python train.py --model="multi-label image tagger" --norm="layernorm" --mlp_ratio=6 --bias="all" --parallel_block=false --layers=12 --orthogonalizer="polar_express" --batch_size=128 --warmup_steps=320
Rows from block 8 of a small multi-label image tagger, named by matrix and row number. Rows with one number belong to one neuron. Each number is 128 + 24 x the weight over its row's rms, rounded and kept within 0 to 255. All counts start at 0. Numbers have three digits each.
After each neuron's rows are labels from the 100 images, of 14976, where the neuron reaches its highest value: "strongest on" is what is common among them. Only what is clearly more common there than usual is listed. The data: rendered roads seen from a driver's seat, with toy cars, trees and houses.
# fc1: MLP up (model.blocks.8.mlp.fc1.weight, 1536x256), inputs 128-255
# fc2: MLP down (model.blocks.8.mlp.fc2.weight, 256x1536, transposed), outputs 128-255

fc1.198:139117151125116181157124149091157134123140126114139139162123121128126168168142145117167122171140133146140157133117137157110131102147142102126130090151144125134125146132117122145102164133096110138140120113102142155138163153123118177092144096117128105108102100107117129127146165172148133127139124097108148076165153165147119141158140158119145090138103129089132108149150111117142131144141
fc2.198:180085113146172140110138142124129160126138124121122084106144146101146127142117136106136112120147115139121141111123128107145071104141089126139151141138136114168138094152126142119060118124151151100147140135102126115137141136114094160123135065126178136099131108107169097135131107088125115117164125111111103124145148176119123120137131149143094159124125090148160128120081165131073127133193
strongest on: double yellow line; bends left

fc1.501:129140108103111138144110130127105125124060085156116127107147113139140134135134149115100143148177122104128124117086140138156127129182129122143128102140127100176162141101127134147046105099136130157131112109155155119133124123182114148116122155083116130123142168151141112150086097109124123144168105143127116128115115140127103129150139139102145159086160151110121124144131142121125136054148
fc2.501:109146101145118130100139105107112099166116151105128118139103112161134153158128165108122118147084119123105161139074102148150114137147129140166138099087102171124152130131165077130120150144134166106103131125098124144153129150129144076116081135150145090120133175114157141124140151117135122132151097127126099111092127135180115091140146150135145138080131093114127130138154116129183158150174
strongest on: bends left

fc1.263:128083083135122157120124137130146118147126142130108130112111089130139165160134132100121128183148133090132117125119132132138130157114107147146120096138092091156123164107140094149114136131142145117130102105136120109136169111186119105133162140080139114119143118124092140148137137158134136104122157124116135124143130142119139115102145122151112132176105138118189131128141142149152125169170
fc2.263:110151114122120133116104097128103115152142116173114154092079119125091101131137154148128133078171112144126135078098099150124124087175116113116128128157149140114120109179146166126143117131116120094131131140119167113178120137119145131083119102125129131126125095183126131132098103126144126149102094090150112114140151137131078097157081158133115147153149123157067125156140110111086103152132
strongest on: dashed white line

fc1.388:113089095100109100076107135142140123129149082104122117106109155156153166125130148101129139100121164087141086136151107128097166118133139159151115150189164103145141129135100136115177127141107121117144124153148146109092114113193154131128097134121134130146144119116134156078131124105111092134137094153171106149141153154094084125152165105152107173118152159109090101069164149136107105125175
fc2.388:136121141115122107117158139124109137109176089132135117143161163150160122158127105152124113148129101140149168090119136109144162088127160129151115095112177111099144138125129128138147126104154115142135170102134081131144134096102155142117153119114140126131106108161144134081101144097109125139182108165133093137107121115103099117163146095132129099086088129114156127156163133125120130139084
strongest on: car; crossing stripes

fc1.448:109143143137111128100116113135128125103152116117110153101120108139109166106130129120115111108158112108143149132110138121168136152115134101196136120160111115111123163110113170103130134093146154127112149133129118154108104138112123140167128200158153141182115112113132108160117105142107141116185125151121167124069108150157150155141145147069094130160121104127129055168146143179144146105111
fc2.448:112107100145132154104114117138116105104095119145151146123094166168136134113117109115174132108128099119149114140053143145152116107135109090156121144115127119120136134156133113138113155135127112132144131111109140108164140155178142148093082109163149151089122146127153144093127130125150127122113130138073102146144114116174094120115082112159196143117107168133111157153142162134143145166147
strongest on: house; bends left

fc1.316:136111091104147088114126134114158175123098125137118187148086140106136138123150115145134116144155161117102134175124154095140125080078150126112110166137092152109123173150153107106182101150145105148123130136142141095119147118100134109112107094126112129117140141160072109184123112158159164116162104149123105153127089145120137141140138149121127153131115139082136149129133144099125143082157
fc2.316:179125136116084143133153128135114131123070114155106134188145171138119137150150100155090133120116129112171146135096092087159114110109140129119131120161104161165126097133099142114147144085137132153111114106114148130144143109108134136168143089120119128110109151141115105079134105139100120123092180127110142167177067118116093154159087136128125161115154123112131089122139142120111125140121
strongest on: car

fc1.157:153138077135112159102132149133154119112105126091117116168147129135122097134127127106104103090118155148145156086129140132098094120127109161161115143140153142149115141086130100148111087140112133144155124069102117158111141132127151130116159169068093179122130101112130162139161133132113121144121133160143136118131093109087102143180143119167145094133133141107106129157104136151150108109116
fc2.157:150108156126154112153144148146130090131118076105097106132135108099074151140123098178098092146138175131169110167158141134123159106094143139127159123118099113127130100121141122158157135143092113128097095132162132097122140103119126162081147133153103124140128136105145144135150134153094117102137126145093170119116130085132083095134178120131113117144077138109156099117164134121107173119139
strongest on: dusk; truck; vehicles: two

fc1.28:120168104110132122136127146203111139189106091115121117165116143162138147141147131149133085081121154125126093119113145117143100179121123139132109099131139147121112110137140112128062141124133156125171150133142124148142122096175141103110136138174118056115142153142145158174133090140112118139100141171117104111158143100107104137137097096053152136120138173119115103134204129129169132110091
fc2.28:113095118161129119138126110124153162113088099141154191115117123149163121136150101114110134134114130040136153098121092127151127167125151111113108147112136083073085135156127167115107140129158085148098104117135129134137145118077103131165108151124125146139130104052102113081110176104107142105131143119151151119146152174090120166124138157139092102134164087143106129105114131195174112138151
strongest on: pine; straight

fc1.295:117104139114099144100126145155094121149141151119123101104118101144120145162129145124092103172134135152139158114115102154167130154130118136135139123150095098131175142166082094124121110099108139085104123101159149141113083129093132131124114124145133171150124102126114134137150131104120121171102159118138134116135130141164124155121114093125108102098150127138106197180118122106123173166094
fc2.295:180110130102095119153128111147133147153099108123127119102155119092101128082136144116124154104068149097070114175173114121128124102101150114126090151140125149140140108135120154141125115131123132120165138131099109169132135150133144163143135129165125130142137136159116108124141116123123119137108132116087173128115164129081128073143133128087162147168141129130136114135131110102130080111141
strongest on: truck; bends left; pine

fc1.51:077131158162147129161178158120131110074114134113080144183154137122136136171131113140143145149118133148138132110104128157132102177119132101081097143096112151116153135110120106127109159114132141170147170167134128102128105159135122126096146114104125154127143132127134092132119084102106120119110103135135147155127132123141125157113087086143119141166097123120117110149086146122051113135105
fc2.51:150139128160096096075077169168160146142069099104127132109124154197177154113154122124133119115107118135171113108142147142140123128126130135137077125168152112132161136147128106104143118129107128155123102115135114159117164077151113122100172132158130154140115098147142104156133117137146118137120148131096114153159127122153087124182177129126105151158115170134135125132092111099069152139112
strongest on: pine

fc1.427:149111137121118080149136124157133127111124096162150123125138114105113133137173114099128101131083149122125109148157116154113167166145108109132099132102162105129139156149134097137129136127113155091117123122128083104135133087081104133131157106138097158080119140110167129123138124140109144145112095078142131118120122147178167113133087097131133092124121148145159124144099129089144082180120
fc2.427:108113135116144120130190146135092101111129120144084121158122168157149148125105111143112133110135130118107124168144103103153105091116146125096120133094120141140081120108117110139122123096105155092140133128127123182148099122155103139158135115082141117145100081117141103101111159127147114133132124109168155112129127103120072127087132143152123116169075126105122144125110138159148102176111
strongest on: lamp

fc1.574:105112148118131119081130150111123156142140161136123115099118130134144074112130158129130103105148112147114163139104129086115128129148120151134175101167128145157103166146131159143120105142120128136132130152094112092164072115125141132098128118115163130141150112130132114169163115106135132092102137134142110160106164134142124169180131132079104118124102169121118102155160144157109118138137
fc2.574:148130095145127154126162055104106108098084152117101096125126141125097121109159147152108139127147160142100166128171147113155103138156144157067157159150147091119105107150128099142117163131118126126146101136094143136150116173148137118147126100129101160126133103124132129152125099168098145123142178130069122129122141138132114110130165125157098183124121110146130118152125162152148124161077
strongest on: double yellow line

fc1.649:079089131152148129085114129110134141141122187109149168107119116125123139151123145149153137161123133136125102158167155148143096171153150093158148081157138152101150096173146106110155152127068108096133119125134133115139151153146101143173106183116154127134122157106174110087119117106171185104168126152145098133199134160076134117137115100100081154115123103123133137133133088082130103115109
fc2.649:175103140099139129185138107139130093143155103132137105101126133134105134090109128127110157148149112163164166182093097103110136120133092140106104145103132148135106135140137131094142133136138132141130104151117126171152168114122108107093145156118115132189145098158149149146119129123142159130085105155086092137110150124101132149128113105100137104111172144166125086081079169126172158100098
strongest on: house; straight

fc1.613:110148117113108164100124101088133103150115123123098107145143139124128129167127171132091135132119184125140082114130162112174147113123116121152151119109123146175119110167151099130100128124128103146149148115150129135145150130096110146129091105160105132150154137121151170109133161119104163094106155170123135127127158125131073122133122081081120150168117093123148127089096145118136176121144
fc2.613:127114113089143152126135161142127111108176143152120138124130161158154085141183129118129129154160116077115121090111134136119100127112141120120103154126137089122143130167087097180198128115097133156120159093058110128132147096160140100121130140130108129100113144092172121108153132123142126136143102160130144125078110116137084142105125134094125138104141126158095123147110092139160118146123
strongest on: snowy verge; lamp

fc1.195:128136139134159115139173121125143109117118146108114135136110120136155127136124148134103141114149136130129123124142158101120143080142099098130108111167099141147154148094119150138148128103103093145212114151136145118133151125089126127142100121147095084142165104112119173132151152112160110164160110138137081173113124120126136115116115113130147105141108105116119146167118147134135166170103
fc2.195:090148117117129113120152098116099125148153118149165147122159112142155184155136110085135122163113109102162156091193088178123103148121087155132134157097170162085117128148158110120095115145140098122092148141106156120124098128160137136173150146141120129109148124128121127085105106111102167083119132084137153129107126129121155132143107133109111092093131108167160098120126129147081124127120
strongest on: barrel

fc1.431:145133137138114121088133147112111117126098118132114142158174104109149126125164109131175116151128142131162180104106177111107144131112133143144154161121103111082119133145147106132128152107130166129089138115161112123114134144119081128132129101137114182101155121130112128132116091139138093107141147133120088169131148206156084143146104133121099089125104114124125121097180117155169104132175
fc2.431:113135083134138126097135163172149111096132105120127122091161162158122118163108112139123136181134117160117085157168082147150109128117113115136120150111124137119147130109144095132155139174131155152126082111096105158161165120124141120086116132099128152188120094120123140157141133138134142178152150133109164180142143135115138129106118116084139111118101119164120137148119143108157131125134
strongest on: dashed white line

fc1.43:122116096089145106116166133139108149135119123150171136081131088095145151085120106126138121125170141118123095114117129149133085113135144161117185149128128123155142132121144119171149152151088088102142118105148138076129149114160108103105126150115161088118083106086164164091139131108135157112079144174137152152095117122140128170121131147146118115145130115130158135140105158086125136119148
fc2.43:127109167094151097160108163116113126113150069152155108095147138140131170153127125153151184125154138090131131155164127161140132117094134120169113108151114127089132130106138134153128139156154093145102101148136115091108118138131138139120096114105145138171131108144177127178094153108162113105126096107119137078123138120156124110156118122118113148145151099131134143120140138158111130111166
strongest on: truck; straight

fc1.743:176106112126142092114096136137116106119106095152108105114162126172135129153142148121179118173097142144099103160153148119101134131100127113178147121101102100094120152148138096077125157130160159186167099106156084157132137142124129147128155152112085130144121135158118102117138134111127104125175157134124124143131108128126133145153112117108139145090093132184173134099129148158158123097160
fc2.743:103127159167118125117133156133173142116122129129137162093106140115146141144129188113158182126148080115133123113121145128153069070137124146157157119112131114138130128082139115117142143124140109095119106119079158102135170124112102111145147071159141109135091118137144124138158149129127138112125169118124138142129095147101106157142165104094103160140115137151099148110138137130105160124172
strongest on: dashed white line

fc1.542:136130076138130094124155113129142122132125118090132092134148151109119111193094150158110143146121163123145116132124175127161136158125103101127103124125151157097115130165146091107100117140120089144097194153157122154121129170116098154125105141132149161125138157126145111131148119090146122099128130137126191128136115135116149121100163119100124114131093127146134130121128114092072094125143
fc2.542:150147164081145107126130117130122120144183049121107083162125111140154123121116116110162111156129160127109135077144151128161117101140171080116127081180196153097150135157106115150133161103088117155135138110139145132097138116103182142130158062119120118117139130093171119119122131131116139090120114149131132167123130105111112111063088103188157143158106125107107172121130128104096120108130
strongest on: snowy verge; dusk; vehicles: zero

fc1.16:150129144124139153139100138137156116131129133113109116145136081163103100184120126155123104109131118078128103132155122153108133140068102154142135138112132136140146105115120136115118149175126117109156125152125132134153149144071097109105123094153104158139119116169125132102140117093124131171129123152124117093123103112132172104089129111109109136153130107065112151148168130106126119115132
fc2.16:102144149125157102145123138130188145124131149147121110145156167110110163145096146124083094121148105114080106108119134088131102095132141165091180148145121137105108105131136107144162169107106130145144145143106134098092117117082127115114129123151135112144143142136174132176160086104121159120116094125161134103119103102162145139113159118139145068142147151129138117143094126095112141160137
strongest on: barrel; bends right

fc1.503:109123153141142128125082128115115111127126114140170142107135145125141101177135152131114126133141118121114114154079130113090143135136137090100156101164157131119131161130137118159122131136140140149154085130129123099118124108158115119115131157152151121170148140108148121146119171124078133113134154097168159115133148183062140133125130159111093120113137131135134126081118144089086180055096
fc2.503:136102132158128134118149089145127144140100100103122170114169151139118094131104127111134116146116126135122142132073115120117103141131082156126112123155127133159114155115116152116112108110126147106118134138107107147115103142152102137087132071155157082154150124099146120118124127111152120122143113107084152112082113132100137153165137149134145103128146153109133191133117113149090151120146
strongest on: double yellow line

fc1.749:102136098161164128154102082115132125141142110102156130126144113134137154121104111183102115147044165119142117149117138103108120149103133129144099148136113135148166136130114126136131115141141087127127112147137130139122159135152124160127113159099090108173107101124124098186111131128137117137148136159110150122091119120079179095157170098134105154166144136118107129101088182150089109135104
fc2.749:119128154105124118103109126154101174135137181114141139149157114116155099139147118136163081075194104130153133107156060074155122122099089142110099081145131125136141115101127114150136114121121116122112133114133138126147108145113109148117097107133137128134165128130121147115124126144117135126096088141154175144155066132136115101121195136160124113118104085092108127148153142127113090160129
strongest on: snowy verge; barrel

fc1.369:137152144122098146142164152136155112118138141142084127125122135190138107157143117127104127155129143154122104137129115151132145153139115142114111151138159136095130118102116118129118167150147121111104091134132114115178143130112073134164093181159074144094149098119148140165118128113144139129102112105137128121176121100136126141129181066112145133132125114181140135128119111125137099090104
fc2.369:118122167138105105087102071097132141085149170100151138126133144170132140107102122153123132126090125120147153161166135138113126131147081125116112126138106091121164084138110156114142137153115134088092086121152102133096133109101169157109131138111118113158127114112097108113121135154137133151124144115158118166174129114162108107118126142165126132109125095113107104116119128132135144132083
strongest on: lamp; house

fc1.54:085146125121148099124117163118100141127143132105158106159128130177137100137130154144140131122144119086141156150147139153123110134101136097099089112137112126142088170127132140170064093121088125097130114105131128136128154105100118122128148155108075142148129172169172126139100140141107170101147138130119132141160123096182131181116116108112159104098110126121163114099129148095126124110118
fc2.54:167130107137140145096092107139108131107151109115076106141076184108139139093136113140082168123101119094125110143119159135103106144154114137132102102057140159119186103107139083116127102135122154077120113157129124133161152170149127132110092131142191099131101179132120150118135129126116129132116143146126133117124115115140115105138134167116165095116123118183120178138089112152120102115134
strongest on: truck; bends left

fc1.579:147124150152131126157083113100156128085086113128149123130140163172114144170157142142125106103133167140139128134099136156080159099071102091124111128144099118118127111144127132118153147138103124114139121121154173130146139103137122108185143134061118110145117195129074140121143120092140142123129127121109124154126134182110120126135113095118150127147134110101100116114103139120116103112185
fc2.579:134151121111116144118139142161157146161185115148111141149117090066091193122137110132139128059144109092112159183135076166128141104103169126133109109132108122127109122155123116115123120127129161129132116159151212174126094163144118177122141104121149134136149093134100127136107092167114113110147137102130133080104147073136155130098147116140136159105116156075141144132114136112149145149142
strongest on: bends left

fc1.258:116150109154149164118092117105120111145134119112118124134091144127158094169099128103141107128129175157157155114115143123110136118136172088107145121164101127128146144110116104147170100164187134150135150120102133095133145136143116128073140131125155112134135117125140113157103117137120125100141108158150113135133131137127087126119093153135183090140145131120146113121148105140044145106128
fc2.258:121165091091159139135100126194144131125147148110190167150129111110127134116149119161136149140119142152096145108179094166148109117132179150125140115117111084155101148153136165103113136119135166106078138080127094142149074087115125123129135122143132129117136125121118115111151117161126139123120135123092099118152111128124144132128159128126118112098121158083186144113120135110152143132126
strongest on: car; straight

fc1.536:142161123161145108126133096093119094156154128076082172146162163125131140114109159116112103141162106143124154100107070096131091129128101132115141151084095133165074109112113113156122122107145146161136161134124146126096123110111132152146157108148121147131111097056142192094166079144139136126132141119146108102113125157090089131139112107120118112151120129120115131115133116101134137091145
fc2.536:118120086135133155148124150167132135108116126121106082091085164113137118125113151110166155123100153150148119083158117128162118128137115138146122116112122084108131125131133098118099130134144128115112122123117113163093142130132104119104098161124106122136107120161097131143136160150137137160113089090178141120104116155105116122120105128124137139143139125112170115145112123147167142125149
strongest on: lamp

fc1.87:126157102128103142119117123069108152151075184164149137072099106114123134139157176146103141075102116111173126132176141097155142132194145143088146102106129108093110117138113104136119131109148093113110158129140075106079150171130123130141138116142123096143127140134068150152135129128132116127100134148169139134121119102161130126145101134125134147099148131137119147117096133147133142149189
fc2.87:127095142123170086181143152096076120118136080062122113114108121147098135152138119158106137155109109153105147130133103115110100158140108101158127172127167122092111150100154139115144122103090122134139130109114142138125152136113120106106143121110136132103093141098167140082144136118129114151090131145173128098088129112131114175125124217134158129161149112110132141143126163106155098135139
strongest on: lamp; pine

fc1.390:154088148154117150134111083116101158113122129115103142178070079123137161119091114121103145161094163104147136135142136136113111105128136133127174151103118153132129093129150126114140161105131132152094167146118157136100139146153128122132111133112105143151125095132142173119123128114114126144152120173064186102172140146169109131120145144098142145128147113149150146126151124126130125075140
fc2.390:108143108088121145100157098156130116115052120136155151124132124159112103152146124130141109128074123157092107119137147135113053156108125141120126150159161109116097130119117136092151138137110148157128124129141141134133141115108150128107143160112145175144159083097121164168145151111135112159132070098141106153117140136131139083131146160173135179079114140132144172166150133084098123135141
strongest on: dusk; bends right; tree

fc1.154:141143096127165089113122161096105119133115113128149146149145101111138154141143145077113119144145099156132135141136138117125102135167131116143162083129076086126128157099119156134137127142128118139117136102128091133136119151137111195159093110094101154077123056097121152120170141122110100109125138101129124146157106153163151097137159148155137151156105121124115125134162117091165158138109
fc2.154:115157147110133128126127132095159150151157171124153120187103153142145107156121091160144121103091096138084151142108121165180113129108109138123080091102147112134090139167131133119116125159125140067175096162112139112157137119110153126107138171071135137148135104112120129131142165095130110104117107131132093128062119141088116121116148137082149137118150141136123082120095147146105136127117
strongest on: bends left; barrel; sandy verge

fc1.252:180093139146129117087131113136116141134123119074121124123096090126161140116129105112124151131099128104120139135163119129118093125111082103136132122131128069113137113121120108138162161188081124143131158113120102109118128113156101135158125133156112168083209147154111108144127106150177126106109169137144123108124129185062154118118127072144156114157145143135114154118137135144152160170154
fc2.252:116125147130155118217134116099135122112119135116135100141103169133091112122112128115139096112143127113133175115132131130142110135151141151099130085124101159100118137136126131130109111141120139143138114141084103130164080160072131150167148156150147079162140086104133135123150148126144173139129140137121144138137111111142102140115154141144079148099163116096165128089129135136167100116091
strongest on: dashed white line

fc1.609:154120149108163139141117165143128140074125078133129094118146096135114157132137166111131134141095087129131088124131110131129098152113079123137100179092128134128115149176120139156133160121122132120144110109121138132087120111112137112166096137116201162138122101148129100151143129126133135170087132148136103155153102131151169107090153119112128163128098120092116086108189162090115105152137
fc2.609:125154135137141135120121145132156099134140144107136130177126143110184125145098089102130119112165090125115124097159126115134139112148184126145123119075105130135121113100136096116159097108093112112128177141129130068101096123132105152137169156109111173143196175110097095153102141133110099084152114136103139146134110135131131106129082143154120127145123172121146184139139146126153107152149
strongest on: pine

fc1.432:141139118116174144108138142100104118104103132153100111163169090163143107163108139134175151165117118135134081125123160092100147114092162144154131133120109130116136152155123147077113134108138152125150134103150109192125133141120111138106166180104115134123088118105139104142143118101168119109150076125119072155162110133156117117130137130121111127090093098137132187103114113163098128129145
fc2.432:098111095150125129183151140165106082137122112130113141167140098127147137105121152144153113131148118128128095137128112112165136095064131106152143158085139120168122081149157132080138085116090110143141146122118129118115100137094164135188083125135090118082154132112188131120125171118111139114132152158072146132102133134135109172089098113105121127139098121127152137113122087144136112097151
strongest on: dashed white line

fc1.285:101148169089148150163167143134092105144122132102153101150157102144148121113099146132167145164146105118113142127175051174093148108097118121136096097102099093147164096125098166120116127116138117163186195123116124098117154157126116123112099141152144152173097115120121148145129126113117128108163139131132171167135103113098149140129131129143098149121129161137173156117131141123096108090075
fc2.285:137129120136123125177162142100110164120124119164099123098100112102084107139109157128150149139113096085151122114090139155129140164138092155114145142105154125130115128138109100109117156148116107134092146117118145153150126096139102106101123168108110148150130148121135127153105118142141109090079145122097111104142113115165103090118138059094099114170085141117145100120167148136116169144125
strongest on: truck; bends right

fc1.585:090095097119135089132147149149149139172124115116190139163130101099144120136122128129133135183155143086101073114134135152120156158156122141150129133140130139135105167130129126123162113165142155120178093167112134121171131087130115135154109113107106146155131148155138121169125127095162126183117096076122122129051148148102126103159126151138122097110148136135134168147131140149162154139098
fc2.585:137135140133126128127133086141108135080131135155108139091126151161154142149127110160157105120115072149111116142141135143134105135084098115152166122105129164123133082090101102147111129093070127134114139113124133154115138140135138117139116129100157132086124126125128156074118116127123147106129165155130131129139145152138153135118115124137114130082163116147170104150129142150105110124124
strongest on: snowy verge

fc1.571:138152113132136153107123137115095134144100100137133078070137107146150108124107162132149173174182100126122126126127116088109129116081108173129139153094112109117171130130133112142158113120117098117147121163085100144138107116096128152118138125199116106108159170103175116110146116110103180140159137145125109098115120137137149133114146114128129108154158165169127146107114117139145134137136
fc2.571:126138137127120129123089118089122126125163123109133144124124075130144107126123125153116137125136098171117119098152159147151159115125154177120128157167154100110135137102124111159094111119147120145136152140161159115085127108146136123131168125125117166117163123145103154117090119120152118120097103122153096101136109126144133135083108135145096097089154135141111109093129102155126173126102
strongest on: lamp

fc1.642:107100132112183125119181179153137116132104147107120145158081178119103088148122122097095068148105122058129139152102115162135147135141110123084091158101122117106177113114145100130148170123118140128159156165136138132162108107104126125136136170122169134136166122140106115112189143114124184153111106115102124090128131156098107136130121126115134115157134111111114158139097093092130089131123
fc2.642:152154132152150127143156134206139141139137097142112143140155104140130174151144155115133141085110137157132112126094129144132113145100123152139137133147154152103123101107115132110124122150119191088141111137139142137095142117122130139128125093100112134129141122111109111113106113103177098155123115162086149124091162143114133096130166137115082132133135163091075057120149143142073130131103
strongest on: pine

fc1.588:134147094142119113107098118162127136117095126117080141088101115123141134121127136164085109113131107095188139128130133096142106117176099170122131139091137147124096118125139148141092100129091115112131129116153132132114117105145107167117119137121124118140124132119157140102092132118137119142151188131094134142129138119168123142097133167107164128178131152136096083140120112145109104115121
fc2.588:136123099159142184158172119115097070114130125168120104106130099140180126161129175117167128095115122089159124118152117124119129111134088106139158108150164130122155123105096095094099132114142127121151160086124095142120158143094133123137115118095128160135092131118142143111138121138142146118109150140174137174099110134118140119146124147121113129092187160142123190139088167087157129148159
strongest on: lamp

fc1.606:153156056140166153100058157120174166076149107113124108117091149111117111128126139121135132121156144137078103115134107086094126148109118111096117107127107105108128137138138144088113146133125176140093141079156100122120161108122061173152135097104152120091116137134144161117106111147133121137141133127156160127079113143132139158114125148140137170142169130149128115118150129083116170123125
fc2.606:145124177117136161150159126135170123126136069107114169150110077118128134112177128161123133132118127143136114136174116103111139119127080084093120161135151130121082121162103117096130116105119152088114098156149140133114124158165143150111131110087097127114114137173124128150091169140104145117153139125087141129167133103112134149112187109130149118141135183142114107110133095126127100130106
strongest on: truck; vehicles: two

fc1.524:141126105111131172068117163081132145120164147137110117099166102162171145151152111140167124159117124133126096157108131106134160136097131155120154124115118111135120116128087106093113183158134121149161111128128098174092145141167094163109149140159146150134124127134139123131125126155113133159146148148137144128149105158124133165159104119099164116086075130161142132084133112135119152141174
fc2.524:130103134166088113121118146130142073129124150140118118164134142150136119154126155090115184162146093154135162124168151139114100119160146133140087114106125109170121163101146138153127087152144157099147118087124074150151155133112154094147145131117106145170112163136148127143157102117133118118134170104117136149109155091147102157145144113137137115122105113097133102083121110118138141127172
strongest on: dashed white line

fc1.150:129084101139108148136142115092134098123131104124120106131170100189151133096140107108113161152142138165144157161135141134121108139140110133081107128117118137134167118121159106138135125101076096128149108086155117147112108135155128093150124113128112096129100163145162206121152108136116117154143157138093187073117115098140141133142134154119106102132152131155110115128169126147109103121129
fc2.150:132135106154131107145092158109116150106133158087111168093133162092109112139137126142148130128112108097130138103141122130104163104070134127136182120145150152148096092119122128149143137152157131113123104172088175100117167122117127127116148150127152142120119132176113118122140146140114152113133122069110141129125155153122121115130105149120147178133162079109132145150144103120103203115123
strongest on: car; straight; vehicles: two; tree

fc1.664:110121109150113144058130093160130114139093147151087119118141142121105141150114130116104106121084134120126136144152122133136164133123156106090136088146117096106135159121106107153136136104088113131137128162087146108109107123111185148115104153151096116162130157173139085137152140152081140129174091155085118161151120139095119180146179154133133160160114144117130104124144145124110134154160
fc2.664:114067167109120175129136124159147144130138138149115154161148130152136136136142119148114137097103138092136154138106104142136149128137121160082097124153143123097133118143105123111117126133109123073117115113093148140109146080160177110135138108099129132109121104124118125054145159141116111163139092140128139133170132104154157125087108126133136132135100127135155137131114099118100153131078
strongest on: dusk; bends left

fc1.81:110156149113122110129108152097116112086104133152093127117138145127127136174146206142165101118138125072130132171165128128157146146145112128144156136151113165088147137130133124196142170152175149143131072153126112112123115153154134128132108086135135132129142138153168119128117087079114160112138129132102144129116099099126136093146109128133127153120139126127137125129113107121116139136107
fc2.81:111142145136136120145190088138101105161153141105111154092094114128132121088091107113119153129110162119173113113135130159122115143114135102140105126106160151148150126074133102080103070114146133136123131129137107188120105107111112106105129122097126111118183134117112187082110154140144097120154136123102133155168118108142100177092127145109145112102066125147140136126152101129095094152162
strongest on: snowy verge

fc1.705:104163124103053150134099124106165152148148122081091163106154141104109145141152123151108120140107092150152158141103120081174097105153130108107130114133123158093136122149082196143106147121138119145113126115128136121143163133149085150103102104131136151102168146124141150097114095110169110103127129164095162132163140153122095145142166118148136131114125113156108117142112138119109109123079
fc2.705:107133135164154075149144131109155145183123126193153113107130119123147149098115115104208173119129114116064096153130136130134163154100130148126119150113108127075118102144133141124126159112157119115165128120135077132079119083096154092113170151117072131084168110114132114146114109137128143119129105127175098144100121130132130133152135089158140152103115122129132145118127124107140152110153
strongest on: lamp

fc1.41:135100143103179123124132131105151121136111111159195123122101147150115109127075091106135102142139108132151144143123081125095109145147131145101158138135092116095130106091158122142137106128089129100142146159112143126150145160086151160138133094096110118139123154137113107096177119144140155138111134163137118125133113123156129131125114141104111138131084137143106091104114092149104095128099
fc2.41:125145156125112109119172136098159127120146154111141101138129162108159144133154155207110177100163113087134138135146123133126125094101108119146125139136136169118106140151096114127123141145130128124157116090132144087093099155134136125120116136167110086178131111157112114120092174101122161116149142078097161152132133129105166114117091108118136137109142091139120123090184108121152151122124
strongest on: house

fc1.207:112121115121186139085090178122133118128147129106150124114137115116132164102149121114152115075106134117129107168116114126111146137177121144106099139087111101140117161167094092127080119121160135125128113165133128143160140085082131137089119146144134116136124111118143105147148113113131155137140168100120158105165170171079120135130116106096118163145074140158164132126130125079154129150115
fc2.207:144136141112094130123188114120141162113108102135138117154075114137116126138153175158133132160154099137139141124143155133139132126140146124119173123166159089066147115106121126109150151115109100102155104129093153055135122143132114137093173112169099115126087129099162122109107081130138084141155116172181095145095135138133097104187130145169140106089103130104154149117169126130111129123094
strongest on: truck; bends left